config.yaml
encoder_arch: "resnext"
model: "image captioner"
dataset: "drawings of small networks of dots and links"
train_examples: 97500
image_size: 40
crop_scale_min: 0.8
horizontal_flip: true
translate: 0.12
tokenizer: "word"
vocab_size: 54
encoder_norm: "batchnorm"
encoder_activation: "gelu"
encoder_drop_path: 0.2
encoder_depths: [4, 4, 4]
encoder_kernel_size: 3
encoder_stem: "deep"
encoder_avg_pool_shortcut: false
encoder_widths: [128, 192, 288]
fusion: "cross_attention"
label_smoothing: 0.05
decoder_width: 384
decoder_layers: 6
decoder_norm: "layernorm"
decoder_norm_position: "pre"
decoder_activation: "squared_relu"
decoder_mlp_ratio: 2
decoder_head_dim: 32
decoder_fused_qkv: true
decoder_bias: "all"
decoder_qk_norm: false
decoder_parallel_block: false
decoder_inner_norm: false
decoder_positions: "sincos"
decoder_cross_attention_every: 1
decoder_tie_embeddings: true
init: "torch_default"
residual_init: "zero_last"
optimizer: "adamw"
learning_rate: 0.0011
beta1: 0.9
beta2: 0.99
eps: 1e-10
max_grad_norm: 0.5
max_steps: 7200
batch_size: 128
epochs: 9.5
lr_schedule: "step"
warmup_steps: 360
weight_decay: 0.4
Rows from block 8 of the image encoder of a small image captioner, named by matrix and row number. Rows with one number belong to one channel. Each number is 500 + 25 x the weight over its row's rms, rounded and kept within 0 to 999. All counts start at 0. Numbers have three digits each.
Before each channel's rows are labels from the 100 images, of 14976, where the channel reaches its highest value: "lies over" is the class under the peak; "responds to" is what is common among them. Only what is clearly more common there than usual is listed. The data: drawings of small networks of dots and links.
# convs1: grouped (8 groups) 3x3 conv, stride 2 (encoder.blocks.8.convs.1.weight, 144x18x3x3, each kernel summed), inputs within the group 0-17
# convs2: expand pointwise conv (encoder.blocks.8.convs.2.weight, 288x144x1x1, transposed), outputs 0-35

lies over: link
responds to: nine dots; complete
convs1.41:496535532489492495482490452488449484480458489476489503
convs2.41:514498547516456506564501521506511476541469501479515505485490488485495484458464530528502506526506481486530486

lies over: dot
responds to: tree; star; grey dots
convs1.21:437506519510521516490479459469537478489480519492510489
convs2.21:531517512515511474529514486503479437512483512459501515513476481474449468497495574523559499507494517471542504

lies over: dot
responds to: brown dots
convs1.85:506462504498496517526536506438513450480503502506483512
convs2.85:519476552483515490487513502510482497507509521491490510553536489502501487510548478524503503496490495524420467

lies over: dot
responds to: loop; chain; teal dots
convs1.97:457498472505479532494484508460491497466462485475539492
convs2.97:451491490520530522484524494530469524485478480484486518493476433529512502503484483476492473482544501472482491

lies over: dot
responds to: complete
convs1.134:521521525525526544499488519509516558512510537502486521
convs2.134:520484494500459532511487553522539529522493516523463503551494523466524508486507495511495487478525445526505510

lies over: dot
responds to: grey dots; complete; nine dots
convs1.139:458480438483473479492492481515501480509480477534478499
convs2.139:503529509495490508481516505521476492527466514483481504448495499507502504480492508471488480491545518496514543

lies over: dot; link
responds to: complete; yellow dots; nine dots
convs1.48:438515521492476465512499493503488526481462494458500485
convs2.48:506502510514480480515458481515441437473487486472543459506513461484491486494500509534485462524487535499500497

lies over: dot
responds to: star; tree
convs1.24:473518520501517505542484489480534469518446504470517482
convs2.24:516519496515489472511521485520472480480501471479456485499500492472468478504497520521511493503515506476533500

lies over: dot
responds to: grey dots
convs1.72:476493414489509519492499498494504462498503517475501515
convs2.72:544534498523471501455517503542499474495502502443492499502488488485459433520508481505485466498556512529506499

lies over: dot
responds to: teal dots
convs1.107:463493473490474438484490491479485477475472506490469486
convs2.107:508486500503498525495473472455501513547496525443510552449480500482486481468452506510507534530458511470482520

lies over: link; dot
responds to: nine dots; star; complete
convs1.117:500503490459506495510537493474422510512508510511521514
convs2.117:477496473499513519497554507536507515499473528501519483521499510483509501513491539501498491468494478495497497

lies over: link
responds to: nine dots; star; complete
convs1.125:483481463493490487505480517505489514514462426479484499
convs2.125:476480486506475506494518517460512491470506512538475514510504495484501503542508507516516490497503487499520514

lies over: link
responds to: complete
convs1.136:463478455489486476552512472524491495493518497511475468
convs2.136:495539502492493504510516479480470520472455503472482458439516486496496499493491457462518498467527501478493517

lies over: dot
responds to: complete
convs1.33:511525520472515540513533536518523526474521542483484501
convs2.33:512515491491484457471487549490492472489476487496466504490532508512485475532520525492486493487509498529510527

lies over: link
responds to: laid out on a circle; complete
convs1.14:492502500479507445485484490506509522448510524485460465
convs2.14:514479461512540489494472494507502504522507524489489528536506500557504505541500434514443514484497457520515500

lies over: dot
responds to: nine dots
convs1.49:502500516545557471478484504484483463486523527511493478
convs2.49:461493521470478466523530486466471480429508486524512453501538518474490507500503500504549524519467537503504508

lies over: dot
responds to: nine dots; orange dots; pink dots
convs1.39:473511532543541447474495517495503487482513536496495498
convs2.39:471502517471475479526539498463457485463503495528521452505532489467487511484502497510555527520466519494502509

lies over: dot
responds to: star; tree
convs1.27:461502508480463513526483476484516475507437504469492503
convs2.27:502481498522484516504526479517472484487510495481475515504487485508485475483496529517505490503510502468499533

lies over: link
responds to: complete; nine dots
convs1.5:443489515492502501484486463519434488516494480492513504
convs2.5:500521547462568495478527479493482502485509549473513497482521468527495488512523445491507524528519490486447498

lies over: link
responds to: star; nine dots
convs1.18:468516478518541494546507479453508488501520503526517535
convs2.18:475504508457498475494529515518508467530453504499499518505513487480491508517508514487515503473513483502484482

lies over: dot
responds to: star; tree; brown dots
convs1.26:472496514487451508515485480475513475513448500455500478
convs2.26:495486508516485525501512479516485510504497500470481514508511476503496501487501510517485479498529495481488497

lies over: link
responds to: complete
convs1.56:522505524502508492544484474455479460491501479482456518
convs2.56:527453516525501508491503482472552514513480495509505512479451525520523527465440530477489448549517514468518494

lies over: link
responds to: complete
convs1.58:552488494469501484526479490455482472535486482470495514
convs2.58:470473475503492533538533504532489520543500513482508511543486436470513509497487502483508477509578505487499465

lies over: dot
responds to: complete; blue dots
convs1.128:525533538521521495498543520515521521522532537509514524
convs2.128:480489480463455501480472566512514525507498496513471510560521515498523498493527496479482491477508475540498527

lies over: dot
responds to: complete
convs1.42:441515524517539441485513494496494521509512507510506480
convs2.42:519502514489476538461508523501447503484497514461501488490513480508496491451514496477486493496499532499487538

lies over: link
responds to: complete; yellow dots
convs1.13:472480543477484508499474501499486494463504476492490434
convs2.13:484485500479484514485456468497455502495465517509548515520520484484485529517536516589484503513511526520471469

lies over: dot
responds to: nine dots; complete
convs1.29:468497462490489458493511475472464468509524461490524503
convs2.29:432511474459583483497482512526520503513519519505504484484523463520489490495520489507491554456475477520450497

lies over: link
responds to: complete; nine dots
convs1.47:530477489473496495528481475482525489545523484551479511
convs2.47:466505490407539494473500477498480511520544475554462514496514516503521519526504508464490558488458530484560540

lies over: dot
responds to: star
convs1.122:511489474481490484484485520510486493497448437482476473
convs2.122:497478481495461486496498483526492491488506480501464526502488473497541487528513505506522486475518485499503532

lies over: dot
responds to: complete; nine dots
convs1.46:517492477500495506517468437478486503496468482472454490
convs2.46:486479528511513491512476513478518517517486516495470502461469506506499502455485489469487516492493482485498518

lies over: link; dot
responds to: eight dots
convs1.68:480480492489461478546478512478518486474488470453486481
convs2.68:505458501494463535490500483553469483517509498477529503500484442520516502482487508448499467493498530487481505

lies over: dot
responds to: nine dots
convs1.77:467477487457491484484499516501438513496468512498482464
convs2.77:484491531525497502507535499479533508462455534489488465454448503473498500508437493495500491502530462485529503

lies over: dot
responds to: chain
convs1.116:473459476452477451480470499505493470489514496478504499
convs2.116:477481506492497470503496486512473492500533457506475527510475479496497469497470534478519507511472546455548527

lies over: dot
responds to: grey dots
convs1.88:504523498492507471506504538484471473502537472532448478
convs2.88:543477515487485475490507501518482437529472498492498492554540469500501494492540518547490474519507547529477508

lies over: dot
responds to: nine dots; tree
convs1.31:482489482507474478451455477457493521481477470487509495
convs2.31:514484486523490444513491516451480527485506488507443488457492508504501533506494502510505528504503510504511559

lies over: link
responds to: complete; nine dots
convs1.124:505474495519495500557529473475494550507522503541503501
convs2.124:480512490474505535495558538496503505501493536486522486494513477504462492523493543477465512470514496487513484

lies over: link
responds to: complete
convs1.9:490500498473519449511444479519513500472501509465475477
convs2.9:512498480500530475486481507529504518526516502500504548546528493532504507553517421519467491489507465524489471

lies over: dot
responds to: star; orange dots
convs1.30:492534507460507533497514534481526525495499530485445497
convs2.30:522523477502477464470485551475506487498475494505455501490537531519478480520509514513509494483508485506510501

lies over: dot
responds to: complete; nine dots
convs1.50:471511524527530423482482482484486498501520514493504507
convs2.50:519489524500489511492523497501492478475481499453503475511496503518493466482509443462494482508514501505486533

lies over: dot
responds to: nine dots; tree
convs1.93:495452483521503484504523468462473513495511470450493479
convs2.93:463496502499488497506495519539484547478503486511483541479554497501510541528565490480479500504515477574503540

lies over: dot
responds to: nine dots
convs1.70:507487492483539481461510490486439480533510485492472523
convs2.70:456477540470486544520544519496469530546536528468456535493517478497496504494501481497525552566455491519473503

lies over: link
responds to: complete; nine dots; laid out on a circle
convs1.71:487514472495506454512513445490493455541496512495495476
convs2.71:509505486474563494468501486460543498478500513499548451470532531521473487521513486475438523495476474525524505

lies over: dot
responds to: star
convs1.99:508465521491517471459539491475496505531498518496447513
convs2.99:493491514512482487538493528500477530485509445557453477517486479511520505503501514486496524489467473505458543

lies over: link; dot
responds to: star; nine dots
convs1.119:537516522490523531518560519502506523502494538502526521
convs2.119:466512469476487483504557510513523492519483520505508480518503505471477507520496555465497499430513480484523494

lies over: dot
responds to: grey dots
convs1.76:515516463522491486499491556502466468538532487516481493
convs2.76:525490542504469488510496503527451410473473500518540484501493457467492463482508556553537514508520537507518519

lies over: link
responds to: nine dots
convs1.135:466478497516430530517500469486504528472504489493492485
convs2.135:514517522523498507505536493506498525507457485494531485450504479496515497493517429413497480483541520502453473

lies over: link
responds to: complete; nine dots
convs1.131:510462472450492480540501468495464525496513471503486488
convs2.131:493455487488509482487468491433513503513532519525503514527517535515489521532510486526452509491457465507522502

lies over: dot
responds to: nine dots
convs1.84:490513497480529495452491539498482548523542509476484494
convs2.84:541494497512494546524487534523510494491531544482513515484502520533476508513509495517488505516510481503517563

lies over: dot
responds to: complete; star
convs1.120:475501485447471482504517475500440482509529484504482511
convs2.120:507506494489523530486499491519475504517468520466520505507486480505493510512495493425454468476494495504501514

lies over: link
responds to: nine dots; complete
convs1.36:531485446519534489503477469469511484526520506531478510
convs2.36:486498484462521482480499502486499485532492469486488503521546477452489476523529498546486503480511523528527475

lies over: dot
responds to: complete; star
convs1.121:454512528513499523491505501522508473514483487464564504
convs2.121:522494485456506516470487515475515477497451522506503505522515485470487471504515467473457465457496501515529500

lies over: link
responds to: laid out on a circle; complete; nine dots
convs1.43:510466454498509468488502504458489507542514512545476499
convs2.43:461504481467585500456507474514466504525506503490443530464511476520494484539518461506490511480505480510505483

lies over: dot
responds to: star; tree; brown dots
convs1.32:468493517488461517509490486491517483504431506460500479
convs2.32:529496494517476526505518502540488487497513494462478493517499479496483481528511503512504498487530497483513516

lies over: dot
responds to: star; nine dots; teal dots
convs1.112:483505505491455489456453503513468477486496460490523479
convs2.112:505504484509483474485491471512472490509500477502478521491501487509492465502505510488478491483519489493549536

lies over: dot; link
responds to: grey dots; complete
convs1.140:499472458492463467482481464512509499520458461511511506
convs2.140:482521527511515515488551484542493480505436494483494494494473465497496480491499497442485464482539487478486525

lies over: dot
responds to: nine dots; star
convs1.91:473471466525491542484499525467496480455480505517516475
convs2.91:473500466520497538507532469482476473496454536484505517482423478495494514461417498516494483523557508440484560

lies over: dot
responds to: nine dots
convs1.57:465507512492453501474499533506539517510483500454487464
convs2.57:533454493550469538537492504491523520560528490511495543495485483515562547507487521462524507487440484494503527

lies over: link
responds to: complete; nine dots
convs1.115:471471469495483457509498475465467505512501453507470507
convs2.115:479499551474521545485513524488457506535518556443495569487503500525475518502506471480494499534464502493514516

lies over: link; dot
responds to: star; nine dots
convs1.19:532517489525541496548524524472506502514526499522525534
convs2.19:486512501429488482486541522505522491527474501504480489500533493494494526511512521474493491477512495510514511

lies over: dot
responds to: white dots; nine dots
convs1.80:509505511509489465486452548500495486470525484528514457
convs2.80:518530545477496499509501485479501486492501479553526454476502514497484533473496496467503497561485521489509499

lies over: dot
responds to: nine dots; random links
convs1.94:524526541463543515502526492479511516510492524545508480
convs2.94:502456472492494517498527469488490501489495472532537465527492498493555518463497505471520508463490530503457550

lies over: dot
responds to: star; nine dots
convs1.114:499482477494459493492468521511491503492457436493511470
convs2.114:495478467497473464512521486500503482472503484508479521505500490484515479522499528497518495460526485475527546